config = dict(
    dataset='chords played on synthesised instruments',
    spec_augment=True,
    embed_dim=256,
    encoder_layer_scale_init=0.01,
    encoder_parallel_block=False,
    text_encoder_activation='gelu',
    text_encoder_fused_qkv=True,
    muon_scale='original',
    learning_rate=0.015,
)
Rows from block 11 of the audio encoder of a small contrastive audio-text model, named by matrix and row number. Rows with one number belong to one neuron. Each number is 200 + 40 x the weight over its row's rms, rounded and kept within 0 to 999. All counts start at 0.
Before each neuron's rows are labels from the 100 clips, of 14848, where the neuron reaches its highest value: "band" is the frequency band that holds the peak. Only what is clearly more common there than usual is listed. The data: chords played on synthesised instruments. In brackets: how many of the 100.
# fc1: MLP up (encoder.blocks.11.mlp.fc1.weight, 768x192), inputs 0-191
# fc2: MLP down (encoder.blocks.11.mlp.fc2.weight, 192x768, transposed), outputs 0-191

band: 1000 to 2000 Hz (97)
fc1.458,255,247,157,241,227,251,160,192,149,244,229,152,287,282,203,214,231,256,226,186,240,232,241,174,141,233,139,210,269,211,135,218,195,139,171,300,154,134,145,191,159,130,190,230,157,120,186,226,248,169,243,208,218,194,133,252,155,243,241,202,248,268,218,213,223,183,273,208,213,231,203,228,215,230,164,214,200,259,136,192,249,232,170,205,148,255,156,198,143,180,186,229,224,166,281,182,230,158,213,188,117,207,184,124,124,188,226,209,242,177,203,224,209,126,156,263,239,164,185,188,196,152,265,232,198,178,215,188,212,146,186,247,203,104,185,213,177,216,229,215,259,205,231,124,188,198,218,216,163,191,206,156,193,198,174,241,215,210,247,130,176,275,217,177,210,215,208,190,174,212,240,259,211,186,227,210,272,150,165,194,199,188,180,176,198,111,208,150,144,221,144,247
fc2.458,183,189,224,122,193,170,156,274,189,202,199,168,205,259,184,176,182,118,282,199,149,270,218,253,108,254,251,190,135,200,173,139,278,140,193,263,228,191,249,248,191,172,266,220,155,239,181,194,232,168,257,179,179,176,211,176,204,173,189,186,153,191,226,216,213,183,223,146,168,222,224,255,227,213,209,226,194,187,199,190,195,204,194,139,219,176,217,197,220,235,276,215,317,305,98,210,228,195,144,179,209,241,241,243,171,210,180,181,166,261,210,204,183,211,169,250,165,219,176,142,237,186,118,192,207,194,184,263,207,197,209,205,190,189,271,188,202,118,289,182,169,198,240,177,196,188,147,211,233,223,243,224,224,159,182,102,158,179,258,215,204,188,180,261,279,211,131,193,175,163,166,150,219,266,150,124,227,197,223,228,189,260,193,245,238,194,163,190,138,254,200,165

band: 1000 to 2000 Hz (100)
fc1.711,233,210,118,231,248,260,178,226,197,214,138,225,196,229,227,179,157,240,211,148,138,178,228,185,207,136,154,218,173,235,228,83,171,214,250,241,164,231,265,205,274,146,210,251,206,184,258,126,276,143,236,177,242,166,181,166,202,155,166,184,201,225,248,192,162,231,201,139,99,249,183,188,166,194,233,201,231,234,186,170,173,199,188,162,225,169,187,200,225,219,190,81,218,149,209,207,194,159,207,223,242,207,203,118,198,282,220,292,165,199,227,147,210,175,213,121,258,241,154,206,172,222,199,185,255,190,191,110,175,161,219,251,251,292,272,241,239,163,194,192,200,152,259,156,183,197,228,193,211,210,225,223,215,228,235,207,200,171,269,178,191,195,151,180,172,255,203,239,177,176,174,196,228,200,176,107,197,192,278,192,190,179,181,229,139,147,282,142,210,225,230,207
fc2.711,197,161,199,240,166,207,192,223,210,209,203,205,190,224,191,131,149,150,202,257,190,197,233,234,191,188,95,258,186,221,169,229,232,245,254,244,155,210,225,232,232,260,216,194,177,151,181,188,197,268,219,227,105,183,139,155,256,203,199,234,215,190,215,178,230,154,247,199,253,143,185,218,190,170,109,168,252,210,268,163,187,195,154,235,215,260,246,170,229,138,243,191,205,259,225,268,215,249,191,216,194,215,164,228,171,163,182,100,152,261,287,231,247,181,176,161,202,107,202,230,230,229,138,254,132,187,256,178,207,181,154,222,248,162,228,189,258,286,224,251,257,163,179,168,143,185,214,185,217,178,185,184,171,221,180,234,259,231,154,188,185,271,221,191,251,156,98,190,151,128,266,161,220,208,183,229,205,224,133,190,203,183,152,193,202,305,181,185,146,200,233,220

band: 250 to 500 Hz (95)
fc1.564,137,225,200,214,224,229,202,263,215,174,187,243,239,291,198,273,194,193,235,221,203,163,216,262,194,184,198,71,165,241,211,155,180,196,125,167,168,181,204,182,217,225,221,244,286,137,178,256,239,204,183,238,255,234,270,214,228,250,180,196,197,161,236,220,237,173,230,199,246,219,123,171,183,220,205,177,186,238,146,206,222,209,164,198,188,108,163,152,183,169,167,263,175,130,107,158,247,246,250,171,255,202,205,158,216,173,139,206,237,205,149,194,164,183,234,235,187,191,213,238,175,230,228,202,198,231,216,137,135,133,243,240,171,207,260,188,237,148,167,194,220,224,205,188,163,182,246,232,141,224,235,228,199,223,180,163,182,105,250,125,214,77,203,246,130,204,174,220,171,188,250,146,132,265,210,234,196,184,238,245,248,202,229,254,233,230,200,214,187,227,156,123
fc2.564,143,290,215,212,210,216,206,232,139,175,204,210,172,189,205,253,180,203,192,160,227,259,199,72,298,201,220,198,225,155,184,123,178,198,223,255,222,227,160,128,194,233,210,252,158,205,224,174,193,242,174,284,182,179,204,185,155,186,139,136,189,133,167,220,210,237,188,228,177,215,197,197,228,153,197,173,216,223,246,251,215,77,202,215,254,167,206,164,273,203,229,237,230,261,197,187,209,225,167,244,184,195,197,172,139,169,229,244,120,187,189,207,166,184,239,218,222,199,211,111,206,246,212,133,163,182,226,291,164,191,257,231,155,218,191,220,207,155,222,228,163,222,218,223,203,193,232,171,229,153,185,246,219,225,222,155,218,204,70,205,206,139,189,168,195,265,200,159,181,198,155,280,162,181,125,226,200,271,167,239,197,139,175,185,198,228,280,279,184,288,173,210

band: 250 to 500 Hz (94)
fc1.449,149,245,226,166,253,178,167,208,170,188,167,243,204,184,186,143,210,252,158,246,191,276,208,194,117,199,178,285,189,198,194,187,192,206,205,185,186,198,212,203,245,250,209,182,213,228,154,266,199,263,218,181,184,170,217,222,222,236,161,262,237,228,168,161,223,240,246,167,212,208,193,173,235,214,203,219,139,225,200,169,181,225,178,252,251,142,109,242,233,212,216,191,265,232,144,224,220,159,156,178,111,196,195,128,248,74,187,178,213,185,212,213,160,152,166,226,157,170,154,265,161,218,211,162,114,246,228,286,153,132,225,187,250,137,218,170,109,227,187,195,191,200,202,224,184,246,200,210,156,210,263,225,185,212,202,242,187,212,229,149,218,164,266,152,269,187,188,137,164,332,278,264,151,225,225,203,230,170,182,179,156,155,232,215,284,186,186,151,170,257,183,192
fc2.449,144,238,185,262,154,205,203,222,180,150,151,192,190,220,151,221,170,168,207,217,190,196,255,250,270,160,190,207,205,212,223,185,179,302,221,196,152,216,166,214,209,192,132,195,204,206,211,149,196,219,199,240,129,233,146,221,142,159,209,233,198,140,239,214,212,193,165,246,215,143,97,152,301,220,225,153,239,287,182,216,226,231,217,217,254,205,205,152,267,163,226,248,155,239,171,189,128,224,120,280,199,185,155,259,184,214,174,269,145,237,207,203,190,220,201,268,193,107,198,117,197,177,194,151,217,179,218,319,246,198,207,223,182,179,152,216,215,204,242,165,240,159,277,209,156,245,271,206,154,162,241,212,157,238,153,188,183,190,151,231,116,169,177,110,178,278,228,200,194,208,201,210,199,156,166,221,226,231,148,244,183,206,222,251,196,217,151,240,191,258,228,183

band: 1000 to 2000 Hz (100)
fc1.489,230,252,178,196,183,140,191,193,223,203,221,185,198,182,232,162,146,191,201,174,203,221,125,200,159,157,211,190,185,234,277,215,99,178,212,233,233,241,228,177,178,207,177,179,214,205,230,138,202,193,230,199,137,236,144,271,250,279,187,208,205,141,171,178,182,224,221,259,277,193,222,221,183,225,159,227,307,95,259,214,153,162,198,204,197,245,231,186,192,153,171,185,182,245,225,229,230,306,135,197,114,257,134,285,172,222,232,242,230,163,195,207,230,225,175,170,226,232,210,193,170,204,170,262,127,221,196,181,191,180,150,200,258,283,130,169,249,155,103,135,243,247,220,183,194,193,176,240,164,193,180,214,233,222,138,185,144,115,184,212,221,160,168,253,128,229,212,220,202,245,191,157,115,231,208,209,259,192,195,214,205,207,176,153,232,236,253,167,201,205,147,259
fc2.489,116,226,261,241,236,242,197,162,276,247,250,171,193,236,162,156,198,141,239,154,237,166,208,213,253,159,155,243,247,144,192,244,210,188,230,163,203,171,188,158,248,240,227,120,180,158,199,230,206,158,114,211,117,209,166,171,305,187,212,196,195,191,146,143,209,167,198,233,165,231,220,171,251,183,201,282,199,164,271,158,173,97,155,248,186,201,210,213,221,156,215,224,195,165,126,150,201,146,154,221,184,205,215,255,161,245,173,152,188,212,198,213,255,169,197,185,221,224,242,290,165,148,231,226,242,216,198,240,205,106,250,214,238,190,193,234,213,211,234,203,234,208,169,268,110,254,207,155,206,194,192,225,164,205,248,222,194,214,170,247,166,192,147,238,248,154,174,109,255,251,245,168,247,286,243,125,187,167,242,214,282,222,195,205,202,194,186,189,215,191,194,179

band: 1000 to 2000 Hz (100)
fc1.725,197,154,167,158,234,199,228,217,261,201,275,216,219,173,187,233,191,274,235,274,233,190,159,150,242,156,293,294,221,187,169,202,170,247,210,224,217,215,161,203,172,229,191,141,162,182,256,175,166,155,203,141,186,141,219,184,170,244,74,203,125,212,230,150,268,174,206,239,199,178,250,168,157,245,194,234,261,207,216,231,261,189,219,247,222,221,190,216,237,157,114,117,201,108,164,178,206,186,199,223,134,175,192,228,258,199,215,216,218,257,224,259,182,218,119,174,283,168,243,207,214,177,171,132,201,176,163,167,139,193,222,213,195,211,171,192,166,176,171,141,211,226,158,206,125,252,225,289,240,173,144,185,187,252,186,197,173,244,234,156,191,212,156,170,211,212,197,261,243,223,257,132,208,213,202,206,211,224,188,243,159,143,110,198,209,160,258,252,201,199,241,146
fc2.725,156,246,204,211,154,264,237,200,212,187,185,150,216,235,195,249,228,164,214,169,91,129,227,176,173,199,166,185,186,147,240,213,212,229,262,196,248,188,152,231,203,205,220,175,240,226,200,151,156,190,186,186,251,259,183,185,181,186,289,223,140,132,162,194,99,182,98,210,185,141,278,223,268,222,196,196,208,195,205,212,169,206,280,139,224,257,177,219,162,200,184,199,243,228,218,216,163,262,165,209,141,220,204,185,200,240,234,214,223,197,197,198,160,176,163,171,166,207,203,202,127,80,165,171,232,268,188,231,166,211,254,173,215,219,170,79,243,288,214,255,213,206,237,221,232,154,154,211,179,240,220,182,210,213,235,202,242,202,209,117,195,277,252,219,231,153,148,195,155,260,200,278,211,218,227,190,189,149,207,202,208,192,215,295,280,225,188,231,152,230,143,165

band: 4000 to 8000 Hz (84)
fc1.480,201,183,197,210,144,184,170,200,223,208,231,182,248,213,237,207,231,235,162,255,191,168,245,175,146,163,193,193,164,195,229,228,246,183,139,230,224,244,197,211,201,170,236,218,203,220,250,184,232,197,174,201,203,307,260,198,161,248,226,168,152,256,194,232,192,274,167,253,206,241,204,226,220,238,228,176,211,258,196,184,161,184,140,229,196,200,183,184,232,224,171,226,190,300,168,234,305,166,220,195,215,168,151,211,199,131,209,205,67,202,205,248,178,157,176,185,170,187,215,99,192,235,171,120,174,197,244,161,249,221,131,145,208,165,206,130,217,92,228,215,108,214,112,242,212,168,211,188,90,160,224,199,218,233,253,182,172,175,203,71,204,145,220,211,204,193,228,193,302,234,168,197,258,149,256,206,232,203,185,192,233,213,194,216,188,227,210,253,218,203,174,130
fc2.480,240,213,201,180,201,186,208,224,187,192,152,148,201,252,197,225,131,237,207,194,156,183,155,237,271,211,244,277,237,193,208,211,201,177,199,254,182,199,191,147,228,230,275,159,127,234,216,236,202,290,261,235,166,207,214,180,224,211,205,167,193,256,210,131,257,177,258,264,270,206,133,148,181,293,163,122,182,166,139,155,234,162,192,221,177,229,195,194,218,202,112,217,217,185,175,198,213,143,211,142,267,155,189,163,190,206,240,181,183,193,168,246,139,181,240,192,197,188,207,225,176,231,160,274,186,189,172,203,95,181,207,155,192,197,126,228,182,158,203,239,195,184,156,138,201,224,242,160,233,205,285,179,324,269,198,189,135,203,226,207,182,116,242,206,174,196,238,230,211,174,207,178,190,202,228,231,90,130,174,244,225,127,171,182,218,132,235,277,200,223,229,210

band: 4000 to 8000 Hz (98)
fc1.210,178,181,172,157,259,172,163,177,178,175,212,226,193,170,179,144,160,169,264,162,247,194,253,212,192,231,184,179,218,96,211,181,171,250,241,185,223,215,123,145,215,122,168,184,202,198,149,221,187,208,188,227,155,222,193,88,268,195,261,181,233,235,186,173,219,191,219,202,238,232,235,180,253,226,188,256,182,207,252,191,209,173,162,231,206,225,243,201,208,123,199,210,227,154,220,105,177,179,195,129,161,259,278,273,235,146,205,286,239,191,211,206,204,207,185,242,165,214,260,134,168,207,141,207,165,179,155,122,242,214,230,155,198,178,212,214,141,85,251,225,213,132,214,130,177,166,243,214,260,151,194,187,250,247,302,245,230,185,214,211,149,209,193,254,175,195,214,216,148,182,201,181,143,269,204,257,233,190,241,211,291,214,257,174,236,151,194,258,186,195,245,213
fc2.210,159,204,226,254,208,193,223,282,177,239,214,150,254,142,172,211,215,226,235,149,183,240,210,236,212,160,196,144,243,233,242,272,240,229,200,208,154,184,253,300,224,181,193,262,222,213,222,253,198,168,197,191,155,194,206,219,156,275,191,111,168,244,238,176,196,94,204,221,160,223,240,231,236,183,197,231,230,158,211,225,192,244,222,191,223,228,300,176,228,98,205,236,201,212,164,235,122,214,265,174,132,147,284,187,240,183,263,169,241,155,178,180,198,129,141,136,181,157,240,180,215,280,190,228,203,181,219,235,153,164,225,129,224,168,199,167,172,185,195,216,155,153,201,191,144,190,228,126,178,161,157,211,189,194,186,196,169,225,207,258,145,235,286,189,209,194,109,172,178,155,221,175,255,234,160,238,268,239,230,213,189,232,213,176,161,201,194,236,162,171,155,294

band: 2000 to 4000 Hz (89)
fc1.526,220,261,157,83,207,249,130,255,158,232,223,201,167,228,214,235,172,259,215,224,229,157,170,121,195,244,163,201,214,179,195,164,185,167,148,289,276,211,205,231,179,168,189,147,216,196,173,205,165,356,249,133,214,204,233,161,266,197,201,155,165,199,186,218,159,202,209,261,182,211,176,203,215,180,172,214,231,219,197,125,216,163,153,205,211,180,279,272,199,212,184,223,201,190,228,130,193,137,176,214,200,188,272,135,192,200,239,220,227,239,217,190,203,158,155,173,186,219,176,195,184,179,75,191,223,251,148,242,241,281,255,214,222,165,244,175,235,184,173,185,158,168,260,194,222,201,212,229,197,133,139,208,190,161,249,203,92,211,214,219,176,147,249,210,244,229,164,216,243,181,185,103,171,228,227,237,253,205,241,196,161,218,220,229,146,254,182,185,261,189,242,190
fc2.526,257,189,178,236,139,172,220,241,202,230,249,176,202,212,175,190,167,254,221,202,195,210,243,220,191,128,204,150,174,348,192,195,234,193,265,228,176,154,251,140,192,240,218,271,183,180,237,212,189,128,172,210,192,176,132,262,146,196,218,222,170,274,281,194,242,230,164,218,215,268,135,192,219,151,189,137,198,177,274,206,196,252,199,162,185,176,233,144,219,143,172,210,179,257,204,221,199,252,252,183,269,218,266,286,226,233,200,169,200,145,156,195,237,221,213,177,176,243,191,164,214,258,218,126,242,180,217,239,182,210,176,150,190,259,169,213,143,160,252,170,157,157,125,216,225,161,155,173,117,221,246,164,188,183,229,153,269,252,192,195,168,188,260,169,174,156,136,243,222,240,250,240,229,191,212,194,226,207,200,155,140,196,226,148,213,199,269,209,130,163,158,127

band: 2000 to 4000 Hz (64)
fc1.330,185,214,227,231,166,251,220,207,127,187,227,204,115,231,227,141,221,196,242,176,236,229,298,200,226,142,205,212,113,167,217,197,186,259,244,201,198,172,119,196,239,223,244,229,156,209,190,211,184,241,219,145,249,211,255,165,201,181,224,239,203,209,144,200,129,233,194,225,200,191,278,197,178,177,232,111,189,114,172,116,128,208,240,160,269,218,243,224,163,176,230,249,124,309,172,198,170,201,288,230,300,279,185,226,200,176,239,171,159,166,182,189,178,111,252,126,144,223,234,175,214,175,141,201,211,216,273,179,216,215,201,163,232,176,232,223,292,167,208,181,194,237,201,224,262,156,207,204,224,203,210,172,209,190,220,137,174,195,182,140,127,193,273,252,133,215,215,207,242,174,195,179,173,209,200,210,225,183,176,142,194,211,210,180,234,198,259,149,170,172,155,230
fc2.330,112,174,169,244,217,150,243,156,210,218,204,182,339,199,171,202,229,228,206,219,187,119,188,228,251,256,221,264,198,214,276,270,170,202,233,174,243,169,159,258,159,233,215,230,177,234,219,128,202,152,190,153,160,201,191,216,165,220,106,200,231,195,213,173,184,146,188,239,225,142,288,257,232,170,162,178,243,173,204,189,198,154,206,189,236,184,197,185,182,213,181,140,224,161,158,196,218,187,210,149,228,236,137,153,308,217,179,205,168,205,141,197,111,216,211,163,266,153,122,195,114,217,200,206,201,222,168,223,182,204,199,291,170,141,189,196,181,213,194,288,240,145,219,277,220,220,196,163,196,205,205,248,237,186,162,154,221,208,198,208,192,177,219,202,216,183,222,270,219,205,229,215,195,235,180,94,181,114,229,212,148,141,175,280,149,168,180,253,193,253,251,203

band: 4000 to 8000 Hz (86)
fc1.320,158,264,264,235,157,171,233,162,97,202,234,266,227,210,253,168,202,232,257,213,191,158,191,121,192,140,216,205,162,216,195,111,207,197,308,183,260,189,171,161,236,112,228,171,148,188,189,225,242,185,178,164,278,162,280,182,207,207,143,205,157,180,230,183,172,222,226,202,141,241,195,252,206,247,163,176,234,204,236,161,203,229,219,219,189,200,254,170,224,172,173,240,103,233,228,266,147,222,152,230,145,181,130,170,222,237,150,146,237,176,232,201,227,107,265,207,197,161,207,194,188,232,173,227,217,140,196,145,194,236,177,140,231,233,183,223,251,232,220,209,202,195,223,218,215,207,234,195,160,137,169,205,187,267,200,229,183,248,128,166,151,234,233,181,192,207,186,184,262,141,292,168,182,224,220,186,164,214,137,153,161,249,245,208,194,172,213,130,258,166,228,109
fc2.320,153,180,136,159,164,120,223,169,196,247,175,117,191,174,146,231,215,189,212,260,113,185,179,233,196,233,293,213,232,256,246,208,173,177,163,248,145,211,175,177,204,281,180,203,213,210,239,144,159,210,240,136,158,214,216,198,198,233,244,219,87,151,211,189,190,147,214,228,227,191,227,193,257,197,220,257,214,227,206,234,253,189,132,199,177,233,237,191,189,200,255,173,167,168,122,231,228,205,270,152,182,203,195,227,184,235,210,155,228,230,217,137,228,137,135,224,185,235,155,162,202,232,229,240,166,241,277,202,165,270,238,163,147,215,198,214,164,96,252,320,175,150,218,190,197,209,138,211,199,162,221,150,293,224,172,216,183,129,223,226,174,184,180,149,217,171,184,203,263,183,296,198,207,184,130,179,216,201,171,219,278,215,219,209,253,214,164,199,232,228,252,187

band: 1000 to 2000 Hz (100)
fc1.130,167,214,222,202,229,162,210,212,237,159,232,236,273,204,134,176,238,250,184,137,262,160,222,174,214,217,260,173,115,204,234,174,180,201,177,98,200,178,212,201,145,198,267,230,228,218,144,202,237,218,196,178,210,225,235,228,218,217,184,242,172,160,253,210,250,191,180,261,205,202,159,158,182,227,186,72,135,242,187,217,130,131,224,219,176,217,223,209,165,170,204,266,207,174,211,186,160,268,170,246,176,319,255,228,283,196,239,235,155,194,150,189,219,245,181,170,228,156,189,265,174,206,188,183,121,194,214,197,198,220,229,211,162,210,229,195,203,197,249,234,179,243,170,178,164,212,171,180,209,204,184,159,218,213,133,129,239,166,256,256,167,202,96,253,207,278,156,184,214,191,131,210,223,199,186,257,127,250,236,152,218,228,56,193,233,242,231,157,177,210,230,184
fc2.130,228,241,191,212,195,211,209,150,193,156,228,231,188,245,266,192,242,201,215,258,234,226,193,259,227,226,259,192,221,228,187,218,274,211,239,193,221,206,234,206,255,171,232,188,257,143,275,198,152,199,289,242,303,209,179,269,206,154,207,251,225,163,240,236,223,195,166,150,221,234,178,144,214,193,165,253,248,248,221,213,212,152,159,205,206,294,124,142,195,213,196,270,203,171,225,189,223,158,188,137,185,156,170,146,190,183,245,66,124,183,168,235,186,260,200,190,192,187,221,127,169,156,289,213,235,252,170,143,181,213,258,166,149,157,249,145,208,216,246,184,206,150,147,188,239,197,145,230,218,214,115,192,209,218,202,249,248,240,144,254,225,183,153,220,269,218,193,248,226,158,168,162,103,148,199,209,222,163,244,186,196,194,154,167,221,218,193,235,224,127,189,228

band: 1000 to 2000 Hz (72)
fc1.643,221,144,185,214,266,164,229,151,168,232,187,169,195,197,159,240,161,206,230,321,216,187,254,202,171,251,162,201,161,189,229,177,158,165,228,139,231,193,145,217,119,218,229,211,245,204,236,189,305,258,148,206,170,124,212,137,185,207,223,188,215,172,197,197,246,182,236,179,167,220,157,274,224,238,174,191,198,224,194,187,215,171,200,157,172,289,206,139,165,228,238,277,185,191,200,164,170,204,163,220,196,131,205,183,221,185,208,327,244,149,156,243,164,224,207,258,198,102,190,182,208,226,206,188,250,174,293,261,200,280,156,183,231,198,151,236,183,196,153,186,250,105,245,275,152,200,195,270,165,221,212,209,271,219,180,218,140,227,217,160,191,189,162,137,261,176,198,135,144,269,207,190,144,172,213,225,200,188,227,180,220,242,238,205,248,185,229,169,154,156,157,180
fc2.643,184,235,221,185,219,126,248,199,187,211,159,226,191,225,229,131,142,149,207,177,245,166,200,176,214,176,251,202,181,232,206,201,230,218,194,211,264,221,167,210,245,249,194,111,224,220,268,169,131,311,216,216,193,186,206,230,215,203,241,228,146,167,214,149,195,298,177,211,181,194,176,118,238,205,155,206,266,206,164,189,253,234,304,234,168,276,137,147,122,118,277,191,214,199,290,187,204,149,221,255,252,242,208,214,226,185,223,224,126,182,150,157,230,299,158,160,169,159,237,195,184,184,169,218,192,192,181,167,215,203,88,225,210,192,282,152,213,126,213,200,202,186,192,163,200,192,143,220,227,179,160,208,227,211,223,233,255,199,237,229,187,214,190,202,194,145,204,178,165,286,162,301,180,198,179,140,203,216,242,191,227,199,168,164,254,151,188,204,130,181,172,172

band: 250 to 500 Hz (100)
fc1.353,227,244,227,189,157,211,189,201,232,243,126,116,198,183,207,162,147,181,133,174,193,201,221,187,175,165,270,205,208,178,172,157,189,124,214,262,249,243,162,216,213,179,169,274,128,272,145,201,205,197,239,223,165,203,119,229,208,183,168,156,242,193,224,204,173,233,229,145,172,163,222,182,249,165,216,232,212,170,265,158,165,224,213,190,150,243,165,212,177,207,170,205,206,207,297,199,179,148,135,176,182,214,211,300,229,255,259,256,197,241,198,137,138,256,248,208,149,177,150,170,222,203,223,198,182,194,245,290,246,309,190,214,231,205,160,235,243,291,297,220,157,181,174,186,150,213,239,151,187,167,194,159,214,132,185,198,246,173,205,181,248,206,183,190,276,208,180,149,224,265,128,158,246,191,243,242,294,191,198,158,223,152,234,225,144,216,202,156,221,159,190,221
fc2.353,220,223,188,226,186,194,180,188,201,177,212,143,228,210,186,164,184,218,140,171,305,162,155,197,223,249,160,213,190,154,246,202,235,216,294,170,190,184,204,223,228,203,239,154,165,216,262,264,236,299,215,206,199,154,233,204,182,198,219,215,143,221,169,165,177,126,195,249,209,194,209,182,270,260,224,200,215,283,161,222,184,217,181,288,166,181,197,200,285,244,274,196,207,193,264,151,183,304,192,250,165,153,166,172,223,258,237,215,141,190,135,194,123,182,218,207,157,189,159,229,210,167,202,175,145,194,216,214,144,170,240,213,100,185,249,197,190,142,177,204,174,101,143,211,112,192,245,203,230,178,189,172,257,167,214,222,135,303,154,255,205,123,114,175,208,252,231,215,264,138,209,226,207,152,204,171,132,207,182,185,238,214,253,234,203,206,200,204,196,217,186,167

band: 250 to 500 Hz (99)
fc1.585,170,132,231,168,175,165,307,223,305,203,193,134,164,213,258,162,248,195,137,179,115,165,151,221,187,223,253,280,119,309,263,223,237,216,172,212,202,238,226,162,213,274,218,191,208,179,235,136,210,178,134,138,183,238,198,160,237,208,184,214,236,156,151,176,264,263,187,200,173,180,233,267,216,193,232,224,171,185,214,231,215,194,126,224,207,166,151,240,155,225,109,144,212,212,216,211,285,169,170,137,184,235,205,239,265,237,243,170,210,222,258,233,218,117,154,242,201,198,192,164,209,266,203,171,199,159,172,192,162,188,241,146,193,238,239,243,171,183,239,169,194,192,263,201,298,206,195,154,205,194,195,231,143,219,209,231,163,141,181,168,141,235,184,226,240,135,198,215,174,215,167,178,145,195,243,250,234,179,246,227,206,210,221,204,172,212,209,139,192,153,165,246
fc2.585,228,198,228,233,256,168,167,175,259,147,137,170,177,216,128,213,153,203,144,177,231,178,213,234,226,238,197,204,221,139,174,197,155,178,187,206,151,150,259,184,214,235,221,159,205,155,231,218,119,206,202,247,203,150,272,256,198,186,206,194,155,247,269,268,227,251,168,228,236,146,228,176,160,169,226,146,195,224,156,240,182,220,213,265,162,219,213,167,169,237,197,232,190,169,169,272,166,185,205,266,243,181,184,184,241,203,232,186,211,194,166,113,167,225,166,222,175,204,89,199,183,111,163,183,161,265,192,239,307,248,198,217,139,166,133,192,219,107,168,186,228,177,194,191,228,256,294,228,243,257,163,141,219,249,195,193,179,318,163,210,153,174,205,160,141,206,166,287,187,193,283,205,174,197,209,188,154,185,204,197,240,239,209,196,267,246,211,143,216,245,219,179

band: 1000 to 2000 Hz (81)
fc1.368,134,219,105,238,152,235,242,260,184,221,191,264,305,149,209,184,164,162,189,187,244,190,179,158,199,168,224,133,209,132,231,174,186,205,240,141,185,215,159,230,186,257,179,221,212,95,239,285,271,172,193,197,226,214,227,206,200,165,182,232,223,162,217,212,191,173,204,204,244,199,221,217,207,170,167,180,200,250,176,229,202,248,97,180,296,189,187,182,131,260,125,245,202,133,166,242,221,177,169,162,211,161,192,207,182,226,204,201,208,238,259,179,251,240,185,188,178,189,174,200,55,212,186,217,244,107,279,232,185,185,229,200,255,165,182,244,207,223,167,166,215,169,188,153,182,120,249,211,166,175,185,193,193,264,219,237,201,224,194,153,134,144,215,143,249,210,219,219,263,266,237,250,136,192,146,229,226,198,192,210,219,195,225,169,219,219,175,155,255,277,192,243
fc2.368,244,176,177,253,224,240,212,170,171,213,226,177,140,246,222,203,234,193,186,259,194,127,229,231,193,105,244,172,169,149,117,133,272,190,214,211,174,213,177,233,191,182,194,188,88,138,176,209,210,150,220,229,284,210,173,90,184,245,214,259,275,224,184,223,200,158,231,230,173,237,201,125,144,174,188,204,210,181,255,201,154,185,197,257,278,208,274,171,165,182,211,252,196,204,188,141,204,271,189,211,140,217,244,244,141,158,180,198,140,269,178,165,270,201,270,211,192,198,185,224,286,192,146,177,212,242,278,138,165,161,191,212,207,199,202,215,192,256,168,208,160,229,132,223,180,190,191,147,264,209,250,220,265,198,246,168,221,161,244,117,213,166,213,200,197,242,244,188,165,246,227,205,141,201,258,197,213,253,241,183,243,205,115,179,215,147,224,217,205,238,180,222

band: 4000 to 8000 Hz (80)
fc1.285,215,213,182,150,194,192,239,200,215,192,207,248,200,194,150,230,174,185,264,212,86,184,142,191,182,139,223,157,239,190,194,245,194,217,237,204,249,267,201,214,236,255,194,217,246,209,213,165,184,148,190,159,162,239,184,183,177,162,200,162,135,162,208,176,143,187,160,224,251,179,155,177,171,213,162,199,148,221,266,179,243,194,222,150,142,205,154,131,228,260,150,188,245,217,189,277,217,204,173,168,246,221,167,155,214,236,210,215,149,234,88,121,235,147,77,106,124,200,239,139,146,205,238,269,193,175,246,256,198,233,146,217,152,223,265,225,173,149,237,171,181,212,280,239,217,172,216,230,209,219,218,254,199,223,229,218,169,178,229,143,252,226,157,204,256,212,240,241,198,202,203,151,195,266,201,175,209,285,244,190,213,160,213,259,184,144,285,140,244,237,221,196
fc2.285,193,223,183,247,260,161,258,193,273,172,206,213,235,143,220,314,208,198,231,219,203,220,187,185,180,157,259,219,151,145,209,179,259,182,220,133,190,152,179,202,152,203,236,255,249,179,202,227,205,206,181,222,204,175,213,210,192,194,133,226,209,267,237,176,150,211,232,216,106,189,159,212,86,184,191,185,189,203,127,215,211,277,218,190,264,238,154,247,203,289,175,164,225,223,269,241,226,170,131,183,170,217,222,221,200,224,218,130,111,127,162,178,182,193,280,213,253,124,143,180,122,196,287,255,242,115,231,171,256,160,206,226,147,201,188,193,154,178,242,201,183,210,161,236,188,151,212,175,133,230,175,183,208,177,174,144,241,206,217,172,239,258,165,248,254,215,218,205,176,157,229,273,207,162,217,178,223,188,206,163,137,248,214,263,141,175,234,235,172,233,204,230